config.toml
arch = "transformer"
model = "sound classifier"
dataset = "single English nouns, adjectives and verbs, spoken by a formant synthesiser in many voices"
train_examples = 78125
n_mels = 80
hop_length = 160
input = "log_mel"
spec_augment = false
win_length = 512
targets = ["voice"]
num_classes = 4
norm = "layernorm"
norm_position = "sandwich"
hidden_act = "relu"
mlp_ratio = 3
head_dim = 64
fused_qkv = false
bias = "all"
qk_norm = false
parallel_block = false
inner_norm = false
drop_path = 0.1
subsampling = 2
layers = 12
width = 256
positions = "rope"
pooling = "class_token"
label_smoothing = 0.2
loss = "binary_cross_entropy"
head_dropout = 0.2
init = "orthogonal"
optimizer = "soap"
beta2 = 0.95
learning_rate = 0.0027
beta1 = 0.9
shampoo_beta = 0.95
eps = 1e-08
precondition_frequency = 10
max_precond_dim = 512
one_sided = false
adamw_lr_other_params = 0.0013
cautious_weight_decay = true
max_steps = 26400
batch_size = 384
epochs = 129.8
lr_schedule = "wsd"
decay_fraction = 0.2
final_lr_fraction = 0
warmup_steps = 2640
weight_decay = 0.2
adamw_weight_decay_other_params = 0.05
Rows from block 2 of a small sound classifier, named by matrix and row number. Rows with one number belong to one neuron. Each number is 128 + 32 x the weight over its row's rms, rounded and kept within 0 to 255. All counts start at 0. Numbers have three digits each.
Before each neuron's rows are labels from the 100 clips, of 14848, where the neuron reaches its highest value: "top examples" is what is common among them. Only what is clearly more common there than usual is listed. The data: single English nouns, adjectives and verbs, spoken by a formant synthesiser in many voices.
# fc1: MLP up (model.blocks.2.mlp.fc1.weight, 768x256), inputs 86-171
# fc2: MLP down (model.blocks.2.mlp.fc2.weight, 256x768, transposed), outputs 86-171

top examples: voice: child-like voice
fc1.475:212146110082103121118129109101153165134141128099125131057118112135171162106146079116109114052075137108141147103094080157152137130127106163120210081162071142145080159147110150105125130100081141155115176174102114200093126160107111114145116126148132143135113164
fc2.475:135126141107092146137169117127140154168097177141213092088115161147162098167148173123142128138159085092124100200102110158149158167150124151192150144133117102123094081146125096111170142129118057138166097142124140153103155119204178135102163115150134171166140099

top examples: voice: high voice
fc1.737:102124078136041154101101122149077107139133084118128144098107092191096137108084106085110145144132100114144090105187116126209135122093146218129126171117132137094113165090119112166073170084139128154165092150142115099104158192087131107138136124149122143073171167
fc2.737:142136156083052166136168131099110106150107164130168112077111099126123071139113181082151133127119114105147141161198151130121103154124083154172110144113083098100120067113163098141157130113123073124121101112136116080106129120131144057136116152149137157096156140

top examples: whispered; voice: deep voice; /ɪ/; /i/
fc1.398:080106092137168117148118114134116129164119132131130120125137094115132142132170119138143129133057118106098148120144080104142132139096090097166126028123153106162085122108098181163111090132106096150125121189176147132151124125164122106116195107152083126162103204
fc2.398:125105127110117115147169124138161173185070119147168116129119107122168113137117149136148076171128151118121133205123098195136095157173144160178090135144115123109167124127096129187111116089104088129115057148140097084091123145223179110155174138083043157112158127

top examples: intonation: rise then fall
fc1.256:191082126130162124151161101134117132134158103222117099122095133064158171146082163124152101124203133151191133111062187101178206182105143159122154138105093135126175035140153093146171117152124125104149099121162149117144146073096116134132067167120108150178119117
fc2.256:145096128129128169110136165149165152087108188167118148026046049054121054197030148175134153082150137144163169144157159099120135160103103145120115172116128128088166104124102113115113122160148111121098125104136149151150110087115139153178104110133154135134124131

top examples: voice: deep voice; reverberation; rumble; muffled (low-pass)
fc1.201:146071073099061130111176147165129166063087103124154162082096133167110154109146141125161123158182116086128069129189073101099128132119170166179132188099087159076110172074165126161085160105145091105156146141162093086122130126178119156128161092126117145118108144
fc2.201:164127154078060141142162123114143126154094153145193101093108120124161063155107195126158109114113116100146145164189139124143113162134087143167107127126104079093133057118137090136160110128115051128140092125135081085071129138154156100138124134142137154126140103

top examples: /ɪ/
fc1.743:066118064134117046099109104116124155124110104184167123125110123118182178122167110146173128119074183067138139158164067163094151162139122102150160090177095147124044119078105134117121067099102098148140138154138098097144128127165116172113163147091101164203104174
fc2.743:128118121083172081135179095098137179164090122150209090129114118109173134138133131121161052147148106126106147169092095092130076116143167113169117105142120103071135095182141151121087104107119084087098082113127134084088141131239140194156169156123107177125151124

top examples: /s/; voice: high voice
fc1.351:124140143099128113076167178107149122125144111168115119174140108220113156139118063095106156109103137134094087130134101185157109116158108180104148173164126101178193137119227107134140227062106132152136086158085096113127100158128124107127155125120144100059171136
fc2.351:096118101106101183093161120136109111179128134115142096128123080139134112149148136101145117142090107104139130181195120123184138162185127201185106100108120127114128087104240090140145144098136112147157115107127189075104104159123112098149152133134101179116191149

top examples: voice: child-like voice; /s/
fc1.741:145112136112142092115140137159176139070133110169118093131139128173119139093085110042130122104120131125130117149097179127194087177113127164124096156138093158134108143007167124133122103162181153178123068142143095139155123107115088135151148129084073083061138126
fc2.741:140143122086116152113152152166109156076154105099169127129138096108121148147131112121137127134151110130103144142152096101168093134171163162184090114132104171092172073105198095143121169147183083115159131124162154107100112098165100143174111187155084181069187130

top examples: voice: high voice; intonation: rise then fall
fc1.435:124091122125148163085124132147149176110092127090209169172117096106111177110116166126124126046205124131146097150160111110131081134158176126154144071135101142151149141091149105156153219152126104108124095092117142098067138108130092136135084147116089116140139131
fc2.435:126063134093088121137137178142174148126090142079195063130129138117172131184154162159157154150178160081118138151195112123171095198086150140155112154126125127120146145130121087158112099088132098107087098136164108043082139134171089091190140138105166146100141099

top examples: voice: low voice; /ɪ/; rumble
fc1.639:030141085207133145121125084127157167160140104137129134134134111113115139139192163084155148151171183169105135117199126169089135059146090085107124124153120158124058175113090153147117080104118125086087152148150131095113146150113133176128144072118128123141137187
fc2.639:131100123074098139151152100077129116145091124099166156034115147116115141102111174142121122170130134114214125154147090158100084193160066096150084153141115058132114115126106095134126122123113089144147121152173099086089134182154176105086147123108105124106127152

top examples: voice: high voice
fc1.293:076117041130066158051128130147094134105125099115114149122138080193104172111143122112140119155145129136129041121180073110152118102112132217120147186146122114100105201072115097126087199058134133140146109172131100097107148167112122123138197116136093107040166164
fc2.293:142130134094053158113157125103121119158095165137181100082123122133145074130120184090156126136125097100160134155193128130143093162153078153171099128114093079096128053119170092148145130108120061128138108100142105079094130119139159080131123122144124164114160135

top examples: voice: low voice; intonation: flat
fc1.520:146141096105118164089150156110129077114162131079140080105146151121088118128070134120098125126153135092085118122056133104208118157142208103129122081078140144146165170168128140099148140103125076159129143164123155095157125194158110098150091097163123152100118143
fc2.520:085158134133078111124173145099098131089105119137124131097101081104066107143101159169160113159104162125144117110120110164138128133085104125181111178073061150109087126093153095140165112120136141069093109094120155073128156135098114047111138186134122143075134149

top examples: /s/; thin (high-pass)
fc1.124:096101100093097144066156173114145146087119113150130148147110130196093165118145100114135118111113147128083067137156081140157121131131183213151169177176107120163169170093142113148111219052122108191147104181116127122123117176128121139129204139103099131043168142
fc2.124:129125121104070170094173125124112122150114162121171091099134096140147088158131174091150130115114089098129129153201119102174133162173103191187097105122117079093141059109210083139149132106134073135147096111142121087108101122141127090153127134144117190107176150

top examples: voice: child-like voice; whispered
fc1.588:170151247114171139102071140129095066138205118065060091106120136115138171125147161112144128119119117130138205118184152116128167145093110147111108123118178135134104087126150110060166149164165129166164115071122147152130143144079129071160109150093136163178130079
fc2.588:185137185083189170153124113129089117124186180150127130083084067129171151129111156144176147116097113142140111110210196109114128119114122106158117160075143207103119107093170118083171137170157120135123121116109180088067131145109114093159134175105114127130107127

top examples: voice: low voice
fc1.20:162137115102117134161132168124166131049102133172152109093104093142152184081125136107127099156110108074113132165153135124232085165160168144121143168085129096093124165094127117095122127112134140116109125207105130079097168105097151127135143152158067139133125133
fc2.20:137117184110075096134137150093126134101074142146169128122056131132138110138092147120163146091126147113176145128081141135075126104147144138211067131144112154121144033087112119135115101122151133097178144100090115053127130117202153092102145177129153147106145140

top examples: voice: low voice
fc1.40:142072071099073135123161147140101161082131112089156184116118119210109139127113132148123146127129109091121111126166071127140126149100161201199150173112097131119144147078117138152078191081151101133170095140152096097096121150170119137142154124150125149076162145
fc2.40:167129154091051153137167135116127119155101161132187107075108117129150056155123187117160115110111113106139144163207149119147109168129077148177113129125105075084134062107154100137166120116115055124133082114135095085084124135156147084147113138142133165113147124

top examples: intonation: rise then fall; voice: child-like voice
fc1.290:068091125131124151102112145157140147155094167093129171134117090122120169134145113151122157091163133110136161143119135060082110125110178035121116103116146112145138180112130051162170182180147109093113108079136123125092149149167112149125106139152155114135231107
fc2.290:162065122124099127159134197127154132149119144096206112124135164124172142157154168170133157131168187101112144113218150112151115180132136115110127119121097115105138138121029090125146166089081107125084117114144061105080149137155086110134142122068159151132135108

top examples: /s/
fc1.563:131101151110136112079147200093153111095155118151113139179119101227100140127119082127127131100121144133103095143122106159155108128157117213124133154167123091181201155118185110147150204053098124167139075174102123104126091171133108106127168127086139128050155144
fc2.563:096118117106097197094172124133115119177126145117153100113123077138136105154143133094149120134107101093118136179202128116190133170172113195193103107117115104116136068115223090135154148100142104145149109113135171092115088145151134090162135144130107193113196159

top examples: voice: deep voice
fc1.337:154082138122130120130153112155145162079076133104130129101102142083153093129172160148201101155169124125126124137151119123000135102129130102151148171134099143122063127143161176159118091134137107085142177077150095140127122100185132190135123079135125159151107120
fc2.337:166127151071073128164151112118146128148103146153194113104098118115157062141110193160155102120127118110151134168187145129134118171132082117157111132124105084094134050118109100133160103142102050127133088133127062085048140151169162117134123122138143135128127095

top examples: voice: low voice; mains hum
fc1.412:146076059093070133118173161158133160051112094121181169095103145187110156113141138135159146142163112074132092141162071103116135145117170164196140172070083143085132151077151125158086168109156082118172119144175129088103134142178115140127156099123121151105114141
fc2.412:169125159090062146141163127116136123160089158137186105085113120122164055161113187122166107112112111102141151164198142119145112165128084150165106131126110077089132060115134088135163113126112054122134082127137087087079120138153145090147118135138133158127142105

top examples: voice: high voice
fc1.7:107141095170123147097073120145139150129110120146091128119080191135143078109098124150170128128130175103106040141142148069119121095134168172125110155183145125109157118121241110163098120130116153087186229157131166112179123117148166103146087118037074110108108166
fc2.7:107144123103070108058060148122101105114119162152191082100124102153124117127106163150153139126112105133111153115145108099168113103061140162150111172185138098118133092145172088138130114088085087220151104150124080112085116091073181157117121132084112117119200087

top examples: voice: low voice
fc1.443:188148190129146127201082152133112080144184143114085082109093097084126093117146129153147135098118126142177200105176184124159164184146141117125099131102148153175134024100146141053148136153134144151123104106152138118097139121118144091162112148110121159150125094
fc2.443:185093171091173150163144170125120130106133128134128163089098036121146166149063168106150147091110109110185141136156177123119117150095109143175087148098102144089150074122141126130194160119140101131144123066085177046065126162106081136204142112153165139117097128

top examples: voice: high voice; intonation: rise then fall
fc1.652:124096115161134135088101154114144166132113151117183121142129134127120189113178175138155117045157096125196108118151134096135134167144222105159157117104123112141174131113148079151152161152101076112128055094140126089100139149135156120093087157147096166165162063
fc2.652:139063131114125102097153167117157143120120115093214082178164178155194092208118132153138134127149156122103153115142099118154121183111130127147071123135132110107117133162113069112099106114129068148102075118139108074061110105158110129157134118116185130081129105

top examples: voice: deep voice; whispered; thin (high-pass)
fc1.6:049113078122182112146162092135155143126050118152120083136182086039119138106097165156105154162111124133050095138125110130131157144146172145162099019128075115142123096167097152127133109137145090210138105169122092165128107101158161091079140108158060119147100122
fc2.6:089141114148078148152218129136097147140097110132158047188133112103141119151146102101135083147116128133043147175123136161137085175187136137131081168154123122113127111136100118151126135139112100147093075143107073133172136138171122085088144133166080126102151130

top examples: voice: low voice; intonation: rise then fall
fc1.502:166130166158117130130118127143134110130092129164125108076110148039176093136136166087187114152145111139164110123161174121018133073132098066091096125086147160104072126172141148139136046159129140092118161130112120142140115119139131157103091079120140123191073090
fc2.502:130122144047109116196129093120154134118104117163174125125085121087144092126101182188149095138145121123160139185171136129108123148120088079134107135104115115097130078146092094130139079157086074135115109140114058098046171147155147127131139110134150104144093066

top examples: whispered; voice: deep voice
fc1.136:027116121116163102142147083137144140087050096154133114122170086085106126122109180184134125148102129136059115118089121138112139148150187101156112087122062113146122121123090193183094111129111117221106135190133126161189104109170150121094158125177100095170077125
fc2.136:094123129143076134161168132161112136105079120128158065151127064113166117160141095099125109106132117147065143139157146149147109161148139130133079167174105129119171110116104115162130106163128075133098041159114082137175138103169101105112121149132086132116167113

top examples: /ɔ/; /u/
fc1.570:132065083090072143106154143161130163063114101113143154110104137179112143120145149143150131153170104091129086114156088107113129147108167182196129198080094153106126134085155119149092172120146097117169118118196116077100136150183110142129150095108128161104126139
fc2.570:174122157089064152146163129117133121156094160134185109084107116126159056160117190125166110112113111096147148162199146120142107171132081142172110127124107076086132059114139096135162117126115053126138084125133095082071120142152146090147116131139136161120141107

top examples: voice: high voice
fc1.368:116117147112146132064154100113151114097163203084107116219181139181130102110134191235131104168114145143142088155105143113131120116121097066106097132122097104157147096148142111084149137136094088120104135098125144151115129169183135115089178111150116150129144084
fc2.368:142131155107144050104142139157085140117116146109151119161151156153150106137167129178142082139117125117109099109121129119133117161144154090113121119143126091156088041173154145111142137133109107116184112144141140127070106157162131116085150096119100159067145078